Rows from block 4, named by matrix and row number. Rows with one number belong to one neuron. Each number is 500 + 40 x the weight over its row's rms, rounded and kept within 0 to 999. All counts start at 0. Numbers have three digits each. After the name is the row's rms in percent of the matrix's.
# gate: MLP gate (model.blocks.4.mlp.gate.weight, 640x160), inputs 80-159
# fc1: MLP up (model.blocks.4.mlp.fc1.weight, 640x160), inputs 80-159
# fc2: MLP down (model.blocks.4.mlp.fc2.weight, 160x640, transposed), outputs 80-159
gate.510 147:499492529498483589474458460569528488568484487500473490478578493528545476434524571528497532525441480491538575499460512510508534541574498470461501532487439483531504468534364526499513524533488500452475519556513481496555509609411454484501474495
fc1.510 152:490557530524459515509453441539529544515485480517398511487586528498521432414528546537510546483450463517551520478485492520513548499547477502490527503484441481518486485497394508480521502468491501425500545517514466533541493600454465449550486521
fc2.510 147:465542542524487479529521519466485523458501556499551505547408472504480566525513436476480415486514530518432460507552544552507478431496551508480513523513567539462463482516582510525492527493458483549509482483467514453425477408546504541481559482
gate.511 081:571489423424487491481462451483487522467524497522463505504513531525541478487489532459585515498530493473451422531468505461524518487501432510528495378457480522495489533478516400568442508475519519475570497477538531390516448519583421548407479504
fc1.511 085:514578528490518535544555494491519444516499487476503570513546490487505568458539563538457445477484533577548526496545505512443485502560499507540501486534461515464553494533485537503572514476416517529532472503481508492493613486484569445464542471
fc2.511 087:579493439400509392479492446503561497528470459503473537505587488436517444467557521452464512522479488526461490464507474551517444442530474519470511416489481521453535540526587463473534461495550525441522478427586501483501462517498499508441467492
gate.512 132:589419584420471537461516493490577538576444533529479573462460464479543492428526483509585550520541463476535568509449551500526423549482532520513560500492454468497476511515502481474495459528468506541466464535535457486542506524432521522483471506
fc1.512 132:502561466580563508509461504574438496460495437458497470556493522513478513477497581525512485445470550553520512442585450493466588438475548483526537527483490512441531489526495507561532457455566527501574477482449518525408446491589469494562498481
fc2.512 136:470455521435430537485569568423549570544502553554509558468447488530502509529513484445537571488573493447521489540407573553536458517462506496498479480520446479512447500476481496489467572510429455524459477488477469518554509524486499505504483484
gate.513 112:486494423466560477481488483527546481498471479486457522542500484453487433462477517526490466537513543476565472440497438486496542441514512490557506520535488479473573566514550501516524435588541499503442477497505509348599528415499516539517463507
fc1.513 119:499515513551548471572523511464532496459497543485476475433481552471457530454515518464542464519442587486446546412561490496479499495523516572458596488398604503458456474525516509498485533477573563515513432458487525498439490497509493502586497490
fc2.513 115:528481513553515406525594533488421521541492572520450412527486481472493526426488502510554538520470478504486448470470521506483458489478543411517441468533558566499548503463443493531555570495488456541470533535537519571494526483511486438506534371
gate.514 066:505473520531472527547419483502545434490511513509489430433478504456532519456495501502544470494519556419505469454516487474469480490571477491522524547514483477473458473467546521529468536501395502513532513466501505413483571454458551506441485451
fc1.514 064:478500504416478441461538551503505471534557468538484515525539451479420443461474455525420495519523510455556466456546458485516525524556486495560546504512504535418538537523586450539526490517514541470546454454489535413556431515493516520479437513
fc2.514 067:465471534545510445549485497488405520550480586477493498477553502500551426467497568565502532519573475550575563515499471486554521596477503494506457504541519491480516446537524518474581438492572510489536504498448516487472491513492574462431485546
gate.515 105:495423564428458535561531445430584483515452554583570578525503486495494477512467444480541536546547521477470450473470505519523503487459500517547524418480487534505524541551547491477536479563494480533433538550601498503549499472421527537572460447
fc1.515 077:479453517488497480554548492506517617440500584502575508507469481513468451504471500476511526483502619530546534465521437579470483507405569506452456460518483511517493509572498564463586514498529481510435496459554493489493464478448514561579441483
fc2.515 070:459532419549522429465467528514512462517517527479465535525560516378525484487537420502449447466511493569511453456617488486448508520488546486447521473466499504475516486500502472525487426481486588544512551498487460527503533493526508482495498498
gate.516 108:521515479479520515544505440517448530480507556541462500472515482539506526500490592485438478544494525526451526519479471493597519574539480568471488494417522496495468467529482484585467521510506499424556611478474554517394472549485477503488544508
fc1.516 068:478449523518511534461524473532543512422491500524540471479420510527509463478546447531524468500422405475542529481533527496401453459492530509473554566482500502499511474481476525462575489598525476630444476568499488495477537512526535510516518475
fc2.516 066:505437501440564516514503427505540430447525516504561493464540567498478513495538522568546532494494523412407492429496457519507533462520557515476502508483468470460497502508520495464535538526467484549441502423489543556503500475483511503539553443
gate.517 091:552485569526567555536507494421525547466504455476528560470468502502487512458529429544562488478510493530475446493507507460536478526490581475519503514601519521387468442489521552520466514466488486533517494550415553565457492450587509494470551472
fc1.517 091:542494569537550469534538536483467549474477549493561557520443494464440498449492441530581511507465471549572507560496470456563475501434507460538519521581519522471435505493477494452449551468518500537435479572469520542466526459553492514464542482
fc2.517 110:506502443500439505476506499487518522544507455547474505492534486555527576482447537511484571518530511407514510509451561508480527575519466520453519481480436488578509473533443490473459534556488469438466504487489477560573527545424516468536451466
gate.518 122:569430522432512569459466470479584434491463459539536515457499459548526468443566538538582519524505501449493517515433528516457527522460512568539516483459497505510475519549448474517479467551494555565462465592528511483511472529476502474486468444
fc1.518 112:496476521434486511488490493503583462546514550546511521494501479514517508527524489521505537469521518487509455532405573508536473574486513543480461525531503512497511499512514504520531495379465456516476612513474537543566525517489536541495477497
fc2.518 108:559543454545481487534487541512448516508510449454458511523495492485466419471460627528466485572501506532507517480580482530461512520496474515510508496453526495506580490469529445473495493528557510441551464479510526463494523471476491479525513557
gate.519 108:548520573486465527540485396507519478493453457496435527458459453487510471464482480554479477476463534506550488489480443490536480466506473526571467485607537427441459490535575513531576495473496504520509525526568490489456446505447525549472554468
fc1.519 107:564524523484458498470490541530481539511495510502440443511530533532460485378488525507462549518429498536508528538540473520518451522474537511452508514470512563515517556520490467514404525400518528502487511507461500538485450564521441561547494548
fc2.519 121:472539484447493482498474527495548498500362523534480523429526493450534466517479538556557523458521411495548515505498551450482544534505473469526463479506494425535559481456476488480557492538516492538573478516541530503569523515505511451425501452
gate.520 067:581429473483458523525556428499465495548521510553452457480456472529599476460477536531538467566545507524535577520454527471530437498552553478548457493510533529464433483480513537524480532570405479476495452573519480542422495527439490478507540486
fc1.520 077:455455464519498440554446458489510500541564588518503453445506547441523556477525613544555509530554505509502521582422526487544520523535561554479433468471568466540438512545510528477439448472480502495548543513467520557434476546497513457488511462
fc2.520 068:503514457559472453540526448528472508468467570550515484462517530482436458438478599501538543557421537503500499497551452447471488505488501451541442525532494555473508550456546506539492525500470455567537492515452547518533507553533435569465522495
gate.521 071:481544482550477596561536476555524428539504486496503443505467513413502514496453470465553424488471440506480490429512495521578481490601550515439533520554509474452460432494542465498463562491488467533507470474449538511467553479452453465476540478
fc1.521 072:512515498521525571448493559487549466564469484523420487496465499514463501511578489504504508494475350449537424411460515525495512435532498508483508463527477543474501461427522442476549490553534435488480499501514456488585498437515456468445488428
fc2.521 074:480482550561543482516493460549472592480543473515476454500489537532471473502474510566485534539483526510477555526523475532491445432485509526567523549443474516545505463414516504426552495482537519468509516476493478575433468473440549422559559522
gate.522 099:565517512444479532445463442528549533497478446574542567433487522552493400537504582511506474502507470484506450527446475483502503450480508582534523484480491459479486425526445508492558470477562573488542479533516503506467437561501574517490507491
fc1.522 065:487499450542503454528552541589492556451508461497548470533501436501432453478531492556493517477508501581503538480524441558529521546498543512447552451491422498528468495508452443584449428524558469536446517523514547533556452551497499528511443460
fc2.522 068:527487431493567473498490517508561498496513461514493486505549447387526547472525505486550521486535594467512513461498482472507551588503578554522557527469489546560537517501449465525453405468494571493509455458529577484512560492509474535451506534
gate.523 057:444499520486530497532515482587514537415521445515525494489415474450531434485497482460482480510486555511493497519528458537403489421483497448449451485490473519561521476501435551547580494554464522537495517495561479462551498504506515558495546502
fc1.523 063:460494413472594493537462540541502582471563498503501499479551496499459439439497531486546496520489573504475492506484491502531496520494476537508520464486518517574453448513510431479455582540586437536455533504524534408538477444556496475513462545
fc2.523 056:556533614502480462460508432467491446506447480532441507501497467477477395514437461483514527497468430433529443552486538456470473530450453553600527500487485474493548464472492446495549429550534488584474494567483535489569479497507504541457556470
gate.524 053:498502553514479557503523489540493535481551550516535486512487455535504485507512509480563462505542583437443576505442438528493465519478448487438530479440452540523558559535468511551480497521446496496421485477501518491502447535530524434528455538
fc1.524 056:506542477512465496471534537520532540499440553503471545537498434513491482494543533518428450464540459564512500556501543498484456513450578567549496506484426503488569478530522561509539450472528531530448473517473518479485496483428474499505508451
fc2.524 059:451490441498505513513565499521525483492550483497561558540459408486507494563473461445507510511536480574501476453557542508593519408463489526526536514482505541517447504465529485433431480488508508452488448495509538519436508423548464460480518464
gate.525 157:507545442489548535528488474505529439499470518494464477484485515440489498465526539539529487591412493506565486492491471488465548492541490488561435488490525465527508534596473545447549500622444487528434419540480482505524549461395495421522486429
fc1.525 177:487551447549491409578496489517445512499520548505474468486538530507456498425485575439506487540444535508496484501518508446440453510506481536457518427512606524536453466547451438515490529545510502567549495491491509504436526540493520514490462470
fc2.525 168:522508502547478485568544506438488436509477606520520516537529557506571566467451492564470534525485424459427445460494520549544501515518554398508455515513536568468535562507475480485498414498426427503436529524495531559496572462442449423548552464
gate.526 108:508480456465505547461405484595483457583522484545474423493611480454546425455570585513573491495517529451536549514473463473501499548490480508478487536520428457535518496469449486504484538534523517482515476495479504502520528615487526443507420504
fc1.526 096:569471557462501488539574521401451485505486569522501471554437480476526535534463405476518409482550501510455520465436501460506432465503554477481438443503517519438542494539592523521514482550449477533491505506592485490439484480465505541503532450
fc2.526 103:506532488489457537483461499574566537523525503500473503508570548526482476456463554539510592565501474488560561507504493479532486553492456510498471490494456486528502499477453478436468561507561479468484533501486485534549503578445457500515466523
gate.527 053:596481483474478490490545444528417478565543552482512512534473443473546451517521595467486481488514521492534539519463435447437439443502455513500464515522445494562477497498534475497566609509452459468491531485554449517488461588529480532466493453
fc1.527 056:418510485467565498546516547463466483437527541549556583531512492515479601569501449506490487543523524482466523488512531491537541495530554507517524502497533493451512573580472456420427439492492474515520531490499544456471462480512484503484495450
fc2.527 060:507475550537501539557501490465492441498557525500517516531495441488504459553518487472619456406490479564422474503558537460454463474511532491523559477527544480460404504497561470524514479510444543560523466487517490451413474483615518517461464483
gate.528 079:556461552539474592522461492462590452561520550541524506433515533481544469572497486468530442583472464459525526467442540483469505504472476481454452530437490504481457470549468495476514548556495502557464457492547420518528564490530449531447475472
fc1.528 078:494461407517497419504570485569463533548463533518419420467491494488450491446496506499480484546515492561470567411510455505508492518516549547497467476482454517520544619513514439493484512551540530433481453527500511507497485477489510477521497480
fc2.528 072:536487519492487505433476441467526475496518536592422589513509542524596560536500524504483498494423456548471432524531501515480490534463551551576560493439509457481455489498466450495569482544521509490473572483536464549499496518533491439494503511
gate.529 102:497490481511529510605541452427512496455491496543533470463503560451522492560502467479581387475547438506481472484460495485528481532534532452481485471509568552449457499581473483530596535526429472531522519535533602516422537488484543515467570459
fc1.529 107:491514468546481499532580536459508502517506498540525461488472504443513523549541535485515479486586504485456558490495539491456484492573485501491503511430516501550483522463500469456508580522381480510497458460489539496427531493448574439505517559
fc2.529 103:539513509527472499483453515472472491469438567443533485541524486531525493435513482587527580513465458453554427465489569610561491486485556472526489502508528536494449511495479526476505467534519477531514578611513478530528458472457448453516556528
gate.530 051:510502482512483505531512471515521472480535503474463451458519461544485521481514489469466445527423428478547442449468474471549586523462463485562508400499596504508500485543411460511548488497519549566525509490525528524488453477482501520501432531
fc1.530 057:538526543459510482496501491425513583495477466508458480437525496475474474504516536449529456470453544537477506561514594486463499518541545507526528507546479561536568446548477538396550542475558425465566479447509543443483500502507487564491466446
fc2.530 057:499508470510545497464524518478541482492478584585468503450481516498551502457452513520480519512544498399475507435484488519473456493493523490529521546585521435540565480452538459557447486546452464604526469480508532508512503507426524525422513539
gate.531 159:566456571462456529481471462464539512533447540486463569493502430543537490461499464582493553509527475494535562537461498507573491529536445544520496458502442434494523477528489536465448478544498510462470489538529477494530440493444472534521511440
fc1.531 157:473494536416511512490485492474552507504455499551591511480413487496482521490504484421503489566532500481486478469476570525551415508532534472477497568529544594502473518514543485536465505544449430555444502509458517458538578454420465535453529552
fc2.531 172:507458541557572490520459433514449456489504434526458492480481539509496487459469513553498508438516458526517553482491419395477519537558484491491516524524492444471502431513468501514511478489550512460549520519521527442409504532509543507477540526
gate.532 083:502449461401477477541485480484489539482507507518521526515429521551474422547478593489502553502555463514508581596461497522520512534565563585527486537476522503450480550472513510471410521517489513413557471550568522481489535534466435507524512527
fc1.532 096:487597496521509467514507522476566513424438538524525526455531461417506482464501463486574489500461446478476482498438432491535498451503499471522523427488502453548525514527452457435582494471524532560469493467537633507473501497541475490546534532
fc2.532 095:535556510543524486466550549529520523451456484474551470500536481439510521544479450604493514535534517453528599493526446516459516498429647445512499557483448511446558550460506507487556427530538520539462462508521510595537548500474459475552499516
gate.533 077:475469571482441450536506448452479449486485579509428585465491507468502604524505457568450539507477487499501477481465525515548437520477587449549497507551504529479443469523469540516497555509442476535469624512410524561556558508503519493448466520
fc1.533 088:473417520522483498499542460570449473449550568475522479490516504528484453513483508527499502514437528517543579512496491469445465524427437486501519465472482502591485481474548462514571517550556526550490465476468453494530487574521528488503433511
fc2.533 085:503521499459605505543417458400477557476519479533481530531458511461527491502479551476507479487509506523469451477474471471510577541574489530537489510461494548456473462558542523518508481469566517463474492561497475484510521502584433479515518525
gate.534 048:417499513480503454606527487446497544396526447519479528473489481503477472457501520556526475441464454512441463422533472503445496500473517462562521486450528503489450515485526506457538505529545501474508488498526575586487447463469486520485524461
fc1.534 045:510571555472522459514489527486465467455442483378413471473558452476467544448562571497527486496483591519542409469556579520539549478472483500610552541533489559525419500538541432455493490493482557550539501472466517527574536456476471538435505502
fc2.534 048:507538514525444447504582453507534543618503460517544466499512527501468426477504580518434547573577447547493441516459467551526448501435511556488532532528537501571587531420542501479509554469518464458478521501480512500480492520495486440572519508
gate.535 065:494485481425507480468478398493432535547458560548477471521453516447526514466535537491573452476510554455472558486414482500538464484544550409485491496558556510507462531497496527536483649543432442501499519542480563478418463484514511551511530447
fc1.535 073:475464483500472453511537497469496425462448528500497502514452502498458519452480456475566450482437583445481523458491487516506440452544467421487539538529528517493442545495507528534472601481406493551555537547504615459464451455524551563534511478
fc2.535 081:546510492446527511509516538440529501507441542452480517498514525512481487498453473492513473470536509431485494526460520600440505460543554503527496450435517496521551520544516484531512471527460541525423494500566477484538496469510484486503510484